From a checkpoint of a small contrastive audio-text model: text encoder layers 6.
Rows from block 2 of the text encoder of a small contrastive audio-text model, named by matrix and row number. Rows with one number within an expert belong to one neuron, the router's apart. Each number is 500 + 40 x the weight over its row's rms, rounded and kept within 0 to 999. All counts start at 0. Numbers have three digits each. After the name is the row's rms in percent of the matrix's.
After each expert's rows are labels from the 100 texts, of 14976, where the router gives the expert most weight on average: "tokens" is the input token at the peak. Only what is clearly more common there than usual is listed. The data: notes from a synthesiser with random patches.
# router: router (text_encoder.blocks.2.mlp.router.weight, 8x384, trained with AdamW), inputs 154-230
# gate: expert gate (text_encoder.blocks.2.mlp.gate, 8x192x384), inputs 154-230
# up: expert up (text_encoder.blocks.2.mlp.up, 8x192x384), inputs 154-230
# down: expert down (text_encoder.blocks.2.mlp.down, 8x384x192, transposed), outputs 154-230

# expert 2
router.2 104:523477524528577474498408483535535481532511517523527504541564520533496530472467501451590511470463515523520506546525588493506504504489491548505478494475450484510551510570511531440534540467512515462529502530431545501524442457481524438
gate.0 117:461521487525481477483503558443559512496538564525493501528506464466540490513542500545490463436481481505494509574481521512594491491419525551483521427543474454501528523512441538483522424429519499424479511484452441436505557468514592528
up.0 102:548496507537532513521467519435560535459552527507439581496489500459528453461465461516521539477557495542496553565470524509546498443376525545512535548497420538493497512483478504515511510403538444478504445477449460450547540486429556510
down.0 107:512512526435430534573464504542486532532501523498501439518461532436491537493593546549540534512515471461472490496476476518485543512483429496453498518428478487567458513505568512482562441501457412561431574484480533511511494532501477505
gate.1 092:539488500480620433508437546477556577556406595582483504515528508433469551524500436516482442417529423566457445495417482490618481500505553529410523516555458469418551493493503530493456489473466452552453465570458426483506457475502536540
up.1 094:514504533477431515536520444478517551405536497535494548473434492474476568509515421506523503482466521503516555543478456513384542484533600455466495463538529497527502421464480514498464503474585532489536496463554520540472452505481544550
down.1 092:495469465538478512519556462513485493523616576474413393471458488543505451451432489472560503432615449508559498485467542480487542433553481523448579519460474547507556459502506500503504448527555516503550475514519477502546480490482504480
gate.2 095:476433486494544478567606435512464498511481497460564461554492558483505499521447526495452516541533435484461492453427570529408532492540471530525506527492484568434479489526532474449473565569504440548503523568440565453468508550431446515
up.2 094:432541499492479477474507533419524496552561441529499519493458408503514529490588478472553499463438544578519506518490433507455502541509562552512472480557495501566474518540434556461452514551475456448567508452516552451453526418509559506
down.2 090:490541478500427535492465501515528495564477527524544498575537511474464519529538498483578455480474483520516452503573557509519500480459478463496514403529575491504474471507556438572514593553585482518531474521508475513478467516529485473
gate.3 096:495509593596430439434460434549509481523484526456542454461531421518563489527510539493514440487446547507466520495496499433483477541521478449538499452507486503471425459534484481486534555488520528480464508497509501507545505456454455523
up.3 088:539497477437534486582494516520521492534537491529494549480565540541491484519484544547471474456574551487460393505484503414494483456500560490506498604510507470539532512504521480459441421517486445534470525500552503478528465557488531533
down.3 095:514469529520510467550450453530528450415478478484490513471565513431479535479558442514543522519564503506516527475472563552416491453442535499426490461509511494390460487557499561454536553464442514531520511538478457493479501505560598519
gate.4 091:488494504491515588460496497505578499497478452535538529467494474438566486496479460617519488471533533454415547488470507460447529542554438531421556517525448480472440489533529494477553520506494480512535480526495550517518513569500470419
up.4 090:488579488553625524487484455557511483514499490491481570484486438493503478545514431510481478488496429519430526511529539493476547510439520556502535484534433448493535434523469465527493515473509484525489530478507534632419522468499469539
down.4 090:460480529479508545453452445507480556548474472501557501434550467472442483485474461542486514459499470506548547543471479472441550464557521508545517473524527462463549540457551499464516495491493442510481531469446540519499450481511453466
gate.5 106:517460497477477514515498578492433512541482467482505526432482466460535459457456535474488465497519527505479552523457520545499537486535462534521529505471513549426513530521417518465493463553548434570531564539480470485488436528456488553
up.5 099:536539536502458539489480456378540503503492478444486488506509584565491518428479495516528556492476494445516565523498540494490510480537475477466469518455479507558458529449440513550505481388435506499500480522504523564464482587555512440
down.5 098:544505511492484449487518507546446543418480489472528491502536511520470497535501498542475536488522522528491509479577516520485595614563526459564478534541542493480459526555531490584474518558536523462490570570519517454489508538605482469
tokens: "filter"

# expert 0
router.0 105:463501474457484451480539446511494505482419528465472495537475524413468516426496456509463535526526490534507497437498456459414452404414543547551488507497474549549434521553455494583457458514455542532490564445551492493478454557482540532
gate.0 102:526521566423520571526575560510458466545481513497505512449478589424514548458447519484483503484428480602536555521562507532483467505508489530540424449473562483481503467531519427565543495515520541493457526528487504599475480484495449431
up.0 110:534433486543533494500451523545449580473501567533513507465513483508439484520463493497447485507558514488511460522496460557583506507483549533457487519476472557422547458514536503506522449427483463495535480494492434433522424529465451577
down.0 099:529466477483420559483533416521526488448494418507526528466463515418472497519493584538568534563532584559496552528556555541452444438528494472612493474449449527479482514508469413474467450557492506518535491506576473496542522461505514502
gate.1 092:496538512498481494519584522405575442506487479472467454542604501469499488508460490580573501474467543516512569507540500457588486484512524468470493457520541505487463497513471539475585476543520576449540551498511493562489508555523453440
up.1 104:542510454501511507549502549510522502525561483510562535508480573516448545511509516456543443542546475546476519425453552525461521527550522570511468494526530530428546531448484493512587478548493445510541537515475501477519591504489415487
down.1 098:518464524548445524557538408475494568524562583512557521547474536481524580505524434523456510538517524475513524405459488503574497565454468498499509449540551457506549506536550531461511487475481561500512499512478550438537518578525439523
gate.2 086:550512492554472534515518510505511476505431499567500388514533438446545514554534481552527520476473482544506499491550550549530557476531542457501493507503504517451527539555539520568495497492554458515488458518483539556473514496471456507
up.2 092:469465524477513524498502498502543491530491530436546460509439498505487519494547483477536490450489458514455476547487480572535504477454493475512544508523527501444467468565457542531461445500509539513471486457577535556464568407504545549
down.2 084:548503507507562531525508464572482487475458556525519420510493550557556510505590508549512487475498509428504530511540477513506457481541567500476557486510506502523489590484449506497473504504532500510442503457508522491560446436421513575
gate.3 098:490587528510507482519516516516399538465473530507471518522535472482495529534555484523494543524503503539544507543493502443503432532509436473520450508475476602583502460542503480474477435543514488489533530567463499510457539567544476530
up.3 091:459477561515423473528505546539612523489494467513540558493439516512569476500534442493457577524521442457476516482475561494474536490529507497472447510547567450497547500489479466522541465557573511470453438519504526479467477501518544556
down.3 095:468487493542522544505613498506468523505465535515509490524531353454501561513493458493447484519491498504488517489513519454565516545424471522514556482513500425547480523527473495524528491532574480527565553436511506491505480496498504518
gate.4 094:493496471450493472497570421531519528436465479479549516526447414528511452459432535480534531516471486481525509491537413504513499533547576370447468505536480481470522485466619552596463476490523491465488468563510495572471487492532528420
up.4 095:568545522508496530547573499419569543459499540482537473558534504478467519430554413477488508485483485554493513515520442455551489528461471468473488519520477517488558496476541462501478479518504520486464504568532523603530491455529527435
down.4 092:564500515446509515441444570490487512650442509521491528515479491475460504561528484577527461489484502555568596451561540473468445563503463561524525525549525517548510486549573498460553474564560530503478495471478507396454545487491512535
gate.5 116:511464514534481522398508521463563556465493496474470507489462452420533531454488504536440492509506534494419523485482578575439428476500493598544554548468434505515500465570480455489464460475482528483525489482461480501497579528544515518
up.5 117:501534544593520496572501487562460422514500515515509495540440469515499548458520503530479491501508494475543463456468509430550541450468505493506462522582547456470477533504395559461566533558508399481503471555530498531522440562451431425
down.5 111:483533554567404444534524513536479408475429506560505447465517566450494469561468530505565511560464541464511546465465577461532419542426512502493472504498405466518578513494514505481537490568451581498567480433522424572522461568467485506
tokens: "gate"; "pulse"

# expert 4
router.4 097:430578503539492517468546486485577540431542510506526436426534545454523552525476508536523468505596452544526441504458517512540510524514525539468522569456477466488526459397561555515393471457487473499523457502528439461534463440530504557
gate.0 083:491505496499582476455507511478507457503430522523489493471490496490461476471542564494451506455440546474493492528503462558476469516463511501485508510492575555471507473550517525560458551522467541501422463518458449494485526518539501509
up.0 086:469559442566563520523476524523478503506491534561462459458546511554553497432534529544498472462543510462496525458505473451473599472503469468510503487538522511420507481401440530444492463562488467493551525497470546507517494513478506460
down.0 092:487512485571501498503525468524533525488513504505509483512474432515475505519500508514511445512646412537504510485573557519519517455512441484491482451507533458504516456443502569454493479518546543470385562546517596542481522493542497469
gate.1 097:529459498574479506486496508496545447552491498502512605464495531429534504575484470558475455471524500512474498472532510495572500441490509414569510490537456492471497479492482446482519508533516513560494520418534536440493515510537519479
up.1 097:514517490498519513509484531496465468510441501494424427509504488484463502463511494495484546514476484537507563547495473492522541541509476395478489508519447544543518553537489498530482415472532498522505485488499451482500557511391545517
down.1 097:509477491478488545526527518480544487485430445493543518554490488564510619495472501499537474493545477527458429456545514481496552533536544502470526468535495517542460484525442525505450566498513513442491583500527464475424387482533442444
gate.2 096:553484455525583498512440486500477548499484534380479544547517520509498570464569546495574528515494538545479528541429428448461500577455584471538507519495549569492496509544553519549471554518553476498467517491571497573515444506514523541
up.2 092:533462554445506462409511543528485551472532510581517532506546520469490476532473466542479468427504499473547475500549507459514478504568516410450517505492500518429492450469419538422549514506576498539565493551487506549462575533430472492
down.2 089:519466505466470496547547505452463571554456486549531484479506548477531546488588554546490461462466535481503558520439502576465483464486452529448463438520419517499540532437516426483505474553527540489480548540542549495478556453522443522
gate.3 088:436512512511488489552578483477494515536498534553487515496553516457479391573482528550502512551557488537553537454571513487527461548508500530510530515526539506468553604540474488506488487543447492469481491504585597522522547493439415478
up.3 093:490521486495504542472479482550453514371518488446515542481518604542555507519488542550486494540530457517547492550449401531478543499500520512552487530451417521541474532589518523541457531450552499482545563486550538529500577471505544474
down.3 092:476476480561575598508453463451559480461499486490575569463529472443500592472483550456541543434439477502509494498586448564447435536486430483499459546477523539466546515458475486503475527450491473525481568565468500488451474492508478443
gate.4 115:476498563562522465478498521529498539506514525443506475530486572528509541480442479487511511486549534465514533457496549528494445516481532499496500481454482486445515498518507483460548459525489543497540432533558466533453420540512438524
up.4 105:507482522499531514475485468477499434517515480486491485515459418525489523555556504487497525488511479582553457444541445476513525441472469502517486545483488498570499519449525594505479549521522431611533509435532526550543482517535533492
down.4 105:444459465469554516489504432477445422518501510493545506498527511495515495478475489530526526490518466548504501537522552505429539484555538438478452486505540541553501509513484466478513508561531433489545618459509508534456527549443473506
gate.5 103:552480497521525436400506509394452479468493512536529466548491456469525458511541486415482419556605468485445483505466515530551507459513447501532489541526438526497481478518523492540501530512498549485456478528431534590573544468547585494
up.5 111:518489431468558497480518457536519541517467472529458517470507508545518480592547516499468450488480576494515557520449505524478526487510544496462462506478545523592483442488537522556481578493491518608507607455592552481429530518465459570
down.5 110:517490507479477494481500510532522489552508508546439450471530501439436561494518507528531531523482490486455446524516502461463493513506498484570518498570552520503477509513473499540521468515534517504556539480446460457523490452554429474
tokens: "pluck"

# expert 3
router.3 110:532565527484480523559462575522518487494516496475456529472481511503498533541443498536473416535553542452569504456540581502502434482528566473520525514516458576468448413473534554547489548487631415535539467490489468466484543506485461548
gate.13 099:466514482488483530381544441475527483435520543466553506545436491606479476505512467487422543478545512528510499503532514505490492508502526555479499483501464452532543510506493491417466460523477469508517478589520411543474417481560456531
up.13 093:580527426492539485533483450507590575518522527492553523443542454569516483476520460536540600526442465524497593501494507402536527424517513483586531443609495535461472546482520522591510507533540437540456515503530508540523545510538503507
down.13 097:499516519444547511478488564489508444512575575485413512517422566527524518460499512480504478586505473420540493523472499468536529533507511510526536503453521471496532493503506538481525512545490489487413467536459545534452485540496452567
gate.14 105:502487505557565494498503466519505564564490587467561438486463503504530516453470463488522533454498538495502509532515545456491568508424487540499507534457524529486473482530490462503483473550487481439518459549495476573549570517523510544
up.14 097:510517548415504443543558531431492540543461514485492432507432538523462553468487516571517552445549510519473531462557438487465471484455480561483458427489522488462519544515480542529551497534483492549432503480522459506498439460518531494
down.14 096:501519557555462504423481515445553468514507527547467479475533509530406443513521474511508565519516505444489533479546410557510548505524470510507471465540424510519573534440429442496574452466510560538496528520520462527485553527553484558
gate.15 092:490478444530496514509472462456483480468574558500463478401482520549471502475426511475550430482515482489524542537506448556502377523533471514529523449477544527443491541555530508461556497407526506492501427477510464546434474482439543446
up.15 097:507531541449512516536555562484536501520454489477525561474442519524539514481466533552514552499500394448469503441524568556560482499514499456516485536582496499455499504479463524522478524491536457485507499559519473573528483481498517533
down.15 097:450513489517485437471504482542486526584476544443494500553496519501475421501522500536544553515582510519563512470471473512554476477509549520479531491433505511546521445519548460513467501445563493449501456463453465511467479522497499507
gate.16 106:521481507512434428472554548514538482488521579460527434466484456518469555448504435482500455501531484448538478469496489497507430570558574458480492385466525529540516481510516506470460509518533474553473458443513516422504501449487513456
up.16 098:462496489521517508519478565464451541489483554559480505454466570481484547494486452510486552457535548471548512474501581465495496457488561467541432483535551477577479507471514539601433559485505419540604598525493528433561482479546509532
down.16 105:547506522516495482562519510527467547493469455503488478559514482511535486443491509518377445463487464516507586489488548461507491478462492516496531455577576547481516508496551465498536527466533516476481548435472481505469489526471504529
gate.17 103:544567531469481519489525490507519530520432459470499475524525509576511450507474592406543503558569514548584507447480487438529453486529508515542588579432455466551524497520452409421491466535536498446494524520533491455489579525553527525
up.17 105:528539472484444506445477474599555465527559481520515474493518478499510477517503526509477558476522557422525465426522518471496457546600521476512539490467497534491527549476464526451517451517509514498600490498453499546413563444494499543
down.17 098:524506522501493543447510447537488583530462458505561558452455547477508452446530407603528553466487480454476509440468494529485470498486389457539469531484566544540503498462544490467446469507529482502464474494547444512563453593530531489
gate.18 105:501419502482489507478455444529502528472467432530528495511458499519490460439491527493500437541536481503474514541536444517575522548474450541492510452444541467534519486519547515528518515480533441579528451480496448593513541476515459518
up.18 102:494486532580441506589542464524430464528513550444501471444541461543586482494459449455457501506484484565453491503520492444533485514522563459479523435514491530483470525512456487454505575614566459397470479521497458425538444539485494462
down.18 101:462471494519502537422541540557462508525474523482475481612567459460477554422474454454515511445473430480514510525500485534536503491467433532512529492503464452485430501587584439456527523437478511514494490473463574476519520467465537515
tokens: "drive"

# expert 5
router.5 103:548520556503555485520431495561459523547451469587498508517470534466525521485491462527410564515467500497506515506503538503526519482521494526505540574565528432475511497546529419479534519438522426492472498504487469468424538517521426543
gate.13 104:466401525511538480522495433545483541408523629534557527377481501520465542474432539516504456506507460510512516529458561520534430505512476526484458550483523454496489500521512459559528465426479555531469475522395468562454457528489591503
up.13 110:506498559475500489518486492533466505469459485507532561524516475550471442497523494491503428420482529571483597527519536473475487498518376523481488540508484549559504501514533517519535503542486491536458533524584478473515559428537508522
down.13 100:434516494512575468505487455555488587506505510509467404456502429441490473602348484494462447519502487520520498394537471443500516463514492513505558566533482499393450496513508552484501389573481483509588512527545493555455566518481535545
gate.14 091:457514519542460509551513492443497455520525580507528511468518449397452526535492488516509512434495451552506487511503516452459490507500478503395479454498527486519504558605530514490515523469514468476518484508538470497455530475435554505
up.14 095:584535505463473442536531512554564512380539527416565498525523491540517508592518486509500452529502474472507521483579524523523531514501462485456533535496423494480431486480473458556461521484582514535555492500502421530467490553499511533
down.14 094:496479489490477395488520454490382511518504543477550550504459495495549460517500535487475486481520452512503396465455520557546510494433496480503502505590456546440526480508539444474528477563492505513450490465484470637435534526515590437
gate.15 107:389545575544501483528469489515493412435466535567527509521528482545504487456543478492522522519556552521430504516444579446535481493517453545432484510480487492499528464504485474434474535512495477518496508477493573427568530537521504545
up.15 094:512480530543491542501500554444431521426449493506516528544517460496470470487470457611506482481522509489572422473519450499489500576486521425502472482521489547521553485475441513543541490476483495475527494531525482589452464510523460519
down.15 114:490486494571509502545527512440485571446455520488508455481571382497529472489464516482502523489454502526481497528531428492470464500495476507419564646509576533511497478520490518575467468521524503497499426457488431540512519479447473473
gate.16 107:429553516540569453406549524442507496474526509549517508487528479508524421546520430491455490530455502503520448438517434512565435481520494490470482465470427424512480510498510502542554566515510453526435420497534507500480578501561499531
up.16 106:446487545469546487428564483510472503508527455465562502480515485507548449462500455466492454569440485469534426491516524509495498537529504457508483499487502421541495421574472422534491537481499504550499504489502563521483488555502508552
down.16 100:514494482549457467457515555470476489516484506472568485550567437490469447472544460469555463500498550542478575446494528547492498517472456440536512467479557510481484471466509498528565563478545490488501477512480495511491552503464445540
gate.17 119:411543466529552525560574532541527470538487488489485489549529526466522483487559492481483535464550555456516480479564527480441544460495507576511511431479545494557495427521498470483430488461457422475419559504479485470497468540485521535
up.17 118:557556578499453472468449440411439487556525492474503453514517524528498469558497484553498454506470454552560495500504421554529436528517450494474500422531495582506618533474491532533538483502474528520567546473437499462478413464415480475
down.17 112:482493518572524520555526522452549530480553562519494462560552475524479514470508515515519579420468576547512417509448506503456501520419509511482483470489516485511495489532515473484552489481509536484545440533483460532453535481442498535
gate.18 105:580536513518482487516517487498438489474519392541542495472526517566569550539543496511469499487552427522477526525512545539519570537498526482532441491477616469449499418474465486482488520461467424535471518517426527568501499581531539584
up.18 105:501512503462508488502553458471498415524491506544461401586539503521530441521525682491480491527521477531472444476583504447542556463468510514494446443460524410587532527484408473585505483487454497540416435468411479510511476505496547515
down.18 101:467520569481508442404535495498477496503488454425395415508409468440477518551575536522456536489450513498464456479498457517531480570517533466546513561462505537547473514534524502514571489523493478461417433495518476506433518542570492556
tokens: "echo"

# expert 7
router.7 090:521536592483484495478492517456463492510473519531480564464497448555499558486556442496460450493505434454487515454503481504515491480442498484532514408520432556427472541501508463483534450546469507470498575555547536458480490502629479427
gate.13 118:418517490495533544493510508536519532497547486537521492447605492523565499512506411487579485505490477528515490528497467480529552519528542500434463444514526425510518407548442410487493477496557430545458486515434442529485514551555562442
up.13 116:521442442510470492511449491513407595489541562570444495476476472517570571545493487477533425511467448507445510493483479563517505481434586514534547412526443429510538436519481445478569468573544478554488518503473426519424529537497537487
down.13 113:534568415540505512474507534511507512562531437571473481410540533509575479487549520523510554418425564477518523468504543479480487520471472409481585480575534509484491431415460482466545563498504466543450447462424566474506469535466485436
gate.14 096:509523561462508565544514467471452477516471550595502510596526543588534488530525486420584475435530484480545520585497484538549540485473540483506478498424515449475482497494504440446463512439412478560486440524500477485547477444474508506
up.14 094:472475561518485503544501485524497504494452475496488435495522403580486521492546511494495549490511469520513521501471518479557477440414495465471568437450477560538495493405542489499546493462551369501501511545485562492512492479492516577
down.14 096:458489561483436544535440529489512582508489472494417576414429468478442488495445435476539464528521557545594529493501497571465530497423558433488504493457549549471528462468553544449421506488501512559533462529468521542510524462448460480
gate.15 105:501504418535546456491567545495515452427532526435539535465515522477481534534486601522544408439576478483495587491440546509467490489531459583527520479487488489505546511557501509510527430489483538523439510471485510463564503539499495483
up.15 114:556482498541531508468552509513514471477537544419599542463493474486534463477457489523511416500478545542509495439463567402443544444477502521552521514475537523552513473526515575507489436610511492431511539454536519497513546552586502508
down.15 109:486532522542568473450446452571583516558498420496521476498510473452360470500467498480475516539522490435588499526512502500498449496504483515510517476491482492524506488486471494542541484537446504542488465509482497481500580492471518454
gate.16 105:529508501512476475496468460501495582489476559603505609508493536483547546493495464569470498437509447531507525508546429456553530515533521470463487496451478462516492466543504489614496525401491505512515495531464497459506510481508542482
up.16 104:557517474474536558492478486452524599420482548527440500490472457542514531504448524549491538540497488517546492435482552532524501484468608450541478480479446506542461402478505458584466469538451473529415438479520553469479492573464440500
down.16 104:455511552571510521502475477455468461471535441485589396442518608450501491482506457581624480524485478586504472418450477539441601575496441447438498534492580515460557535478436464491486474514542545487482442502469478484452505544457494481
gate.17 104:553559500518555515507529513472491532522522479520512467471504442484503547488512443482569450431464475511477504550514507527571531475459582485498546479489548491466598498472520544508463533519529443554471475505577510547524506530502502517
up.17 107:525457434551481503552494434486426447527578538503501579469500421473489497507505554515416488501477504546517415584561509495511544487469476585540481457518428497443567517520603539576491429481548432526510465458568471483469470513499552539
down.17 101:520530503478501447474498579490573475438554526473430507488504507487511494470504524463505512531637505462504553531404443453508562556547485571462496586532557508426586574511477496470477519511499458504465502497550515555508575491529532452
gate.18 094:561481550547555502497550477532448399586511406579479421536493477515550538506418363435555443443482523509460556514472524536525483531505582491439519502517521466469487427500472505550602507583492488466529566473551543446500416512475525566
up.18 097:463539503538481510515494533480504507586514522496470559465503566578490495452566457478501522450409444422512456431501481462523512537509445490540550483536493564480412514477501513491522472495510500492488448430504560491564508438553500481
down.18 094:493563517447487382525467535477592488494522467519499519466476500531475470506471460546475506503497488477484492481480532525490467450516490489443537446412521508560410478489502478596450466462530496544449474457577518472476541560365533538
tokens: "low"; "triangle"; "square"

# expert 1
router.1 097:438548535509500472466513527515510490568511467485466573551473465476517523565511584481539485475522506444476438564513534501454486547563478523532562525484571463453489534584483552436498505567527547497522488474435511524503512523492522485
gate.13 092:562483442462485532479553430540503499548530530458527534446505421404604459447442466489494529547494547545603514543504571491465544525434547493497469549556454482524422515475452495434473517456409463526525554492492475454512392522465534515
up.13 096:477531440499474460432432451444479483447464524480494544479590512573582497495499500523475423496486478412483488481468515456522478526459508444504496469551508410503541524487444507542495450461526544464500456530549516486480475478497526528
down.13 096:550540520531445563513529497448441539511407505498509512485462438539455480553455479508461459447510521516503495459555492478447414500536580538445474483446504480444570472506491554499526524463516443537466463604456513501541484581446485473
gate.14 092:443553477562466509460503502516534453485594434478534455511457522519537533459495544450548508530483446494517492484458511449511481496561524548534458488477435534442499534464508500505513582460426551489516550482510483504478463446514547489
up.14 095:507512519492513458510464468473463469524450529483456567568485522503543497449464461546469483484509529546463535481483505597595446552593524493463543499488456519511517558485545558473512569436476500461395506487510529438383457514549500528
down.14 094:520483537529525475461477506492432449532492467514516502463519548484505444544456524455548493516518488488519456593569471566469573570559493454488488519480514471570525549491447460471479485434525504509457510523509488487500540493506559449
gate.15 095:525540497443477497470515573500491512455519517578475476484550564496477514468543488517545517477500525472523497443448495538574525507499564497414455502477511580515597450545543519477476579583535511472525482518470529470483470446549561509
up.15 099:521519440534448403459456501445418574500540510471494496447475420498533459538488483510491418431407510540460554481506499516487480454523535606485550545558515503537540505440513524567444558491535456541514499488535545533513561533572561489
down.15 096:525549489605514507483522492478526564495459480519493467526475572550429580487455474473454465495536465508535525450446464524451562545465499366519528426560496481495528476478467498532451410489559503479566523544512533423498502527485513542
gate.16 093:437406547577466423530465486500465413514502498447511574538464492476462565573541467525488516528434528490563527518514492496489552460455481418472473486483465541548502543542506493499530485470508468527524516455514489524513443466508485425
up.16 090:455512516445541466511541495468449567482499522440481538442474488526540461516560437536493495420502538526566504432488535469507498490535517519491534550504483479542479522516472423560515470503441427516402460500498547480488539500484526515
down.16 092:491443485433483535485497525533397557474459479462559393358543461555520499535456467569434536489508470560485527516470445496557544509569484500478445465511526484526542474475546509497500513478576460437490481529569496495528515498462473473
gate.17 094:527426471500480488538564555532464457521582543519478468419540419524491509487492442495481564488528508423483539452473527479434564456554513559405490459550460491481515548441509444450576487487516499435464500524515511527432524558501563411
up.17 094:481459471451511487528517544443507475463499560527524517515483512469539442502552531413462545483575483498571519496537459482485518482500457555516457515518534475483488430452520507440454536535431553458441465505531423439581504562480484519
down.17 099:487495571514528495526503503436538555491488424484525460448485502505591514501541523515493497535504438545500496556506537541494538487441488541586534482533480546552522526516531544548516509512525513442375444559488484443497483481541475540
gate.18 097:494534580536422459449521479509455562513539374548525562489522518465488477451505499537503518482495484495472498476476483588485486496460481504423496510490536464515504501519481480480533519585517560484565514487563489559429501506470460483
up.18 100:511523515528527444493531488592447523513541525526493472496499512605509541410499516480422480456528488543489502502472509534579490514444473515532402432626415525523558483527509485448527549474499481492450498483479504458483482462478459473
down.18 094:523524467449551529565489462502550542537487517440492481572407472501457480516494439564488487444441474585525447420493474437548440534420499483572504471529558472485474451515485494501517510493502537563472523498464507503525571470480496514
tokens: "high"

# expert 6
router.6 093:482512515513623544455461453528493536482584521478526508409473406560488468523552496498487556491511502540550489495428484471513408500484409541492551488528514442458513519425515501575565421480565470497489521478479521521528502476482516609
gate.0 109:508510445509485496502570546530596584504536527522635504495411539501476423468451495501500435506441544538434491471479510565548517507537504493508519546507490507487456431504536484503545404528472541532521491500495461494455559513462479548
up.0 110:526394473517486478522507464544504598504528509566587505480401534454478448453415537468521502518509528552438514441461510469543424476536521476514520508504497541551470460513493454482540417529471469484495468538473486488510564513480462506
down.0 103:512496456622504500457458435513469495513425533488493570511472477509494460551455513524448490486541509560485469527494582540492517508493456492568464502509497550459518469539519521455502513507465454609530493493487507545409461500499448550
gate.1 103:394519506487453562540547538588532482499493526552504508470514500531491549538547586538554493382506462524429493465467499515551474503526471507468465574535583495456504472562482507514476464523465503507459522540431452494523527501489486463
up.1 102:595504436484542499501492517401500502485440490476474488383515454507510482531484456495517506522516513473503463402502463586473547511553518509538542475462504494521532500493531510523511449440520544487490506515469480520500580433486453548
down.1 105:485538572498493500475491474568505508546420476575529466582526531465513466486523467517471493418470496454516542470387499481456421500415472441559543534492507537537479518546493560455466607459474540607507528556529566503555430470554527514
gate.2 101:527560476570454507533396431416496463532549556560457506498505506530550463488448500532497506498465529449522492603481483496549458504415477471476429551565503465510511489438557513553470484484496468499539469498588606439441490460466508472
up.2 089:521521485436438516424505489522491463428516460458523401462458436539493427509471460503441532513522524518609475507537492486478471502444551521485486417518492467485469561575541514428567524571490486533548489483545527520506487514552528540
down.2 093:508444444486487497543553482500479431410496566592514458459495550479484509497481508544521508517501474503566521455395468523492504553490453500548513525459521483456513460501480457449486531522576511541497441519497501534478529579536438490
gate.3 092:506474502520573572491449494533484570428474531524492436476516466504517520502526490470459514472517475510489564530514492517533475505532514477551552533548404543574481511526498484470575479556529484540476452510493484419511499491495530498
up.3 091:446448545553499465513458430500483542539483473510476449486453512542432564511517475504453421439529470494550499484478449500542436482557502534538543527439473486507494506617559543530589528565491514519508618429514493480523448517426474534
down.3 096:518468531472568470472466548511523431534504499522533549486459479550564571439546449412429462491566474495488522589485549556509431500509466517592524492565531519565521432444529464504501497460564570492442470458519503494481597500487445557
gate.4 091:445489540564587499474481511457467485509520513483532522512477512468551552585450511478529545499479456473566470505531468510476539556489484489473458474503531556546515525517508478468465509528464508500488523572473565529485469548438503447
up.4 097:496564499524533520482435541563523553497499521508505527532474529499547523468525494483516498531557442506542402500526533528491497572498471517527480498508495466498486474531443441537474516539389528503503527568522500545507510465503534423
down.4 092:445521515488476549550504511614496484542459532463540498524491512515453524530503547507499546476501472481517500443518466494532510483482541514434532518526455507553496440535465578488480473551521473564427497423492482468502506570453444521
gate.5 090:453539534429513467475520468521496479496499534527561539561510507559573469506491530527426506505555505512501458529474498466520510523493480519456478494458540506475479465566555517462475534457478533507512547506509540492493442549555539465
up.5 101:485524430462450503448507492507576502530491480478458546468499487542548490384500451440517509521516461546511557468484522447552476472541535548499485490507482457465536558490541493537611539460536514531471541520533513590524460534542440456
down.5 098:456547516514494501456483502472446544487474437505486418511489516517498434510489434490465503462475515494490474509521521513408499413546495511498504463471475520509543554521455473465516438462478626501405421500524495498580468444538520507
tokens: "notch"; "inharmonic"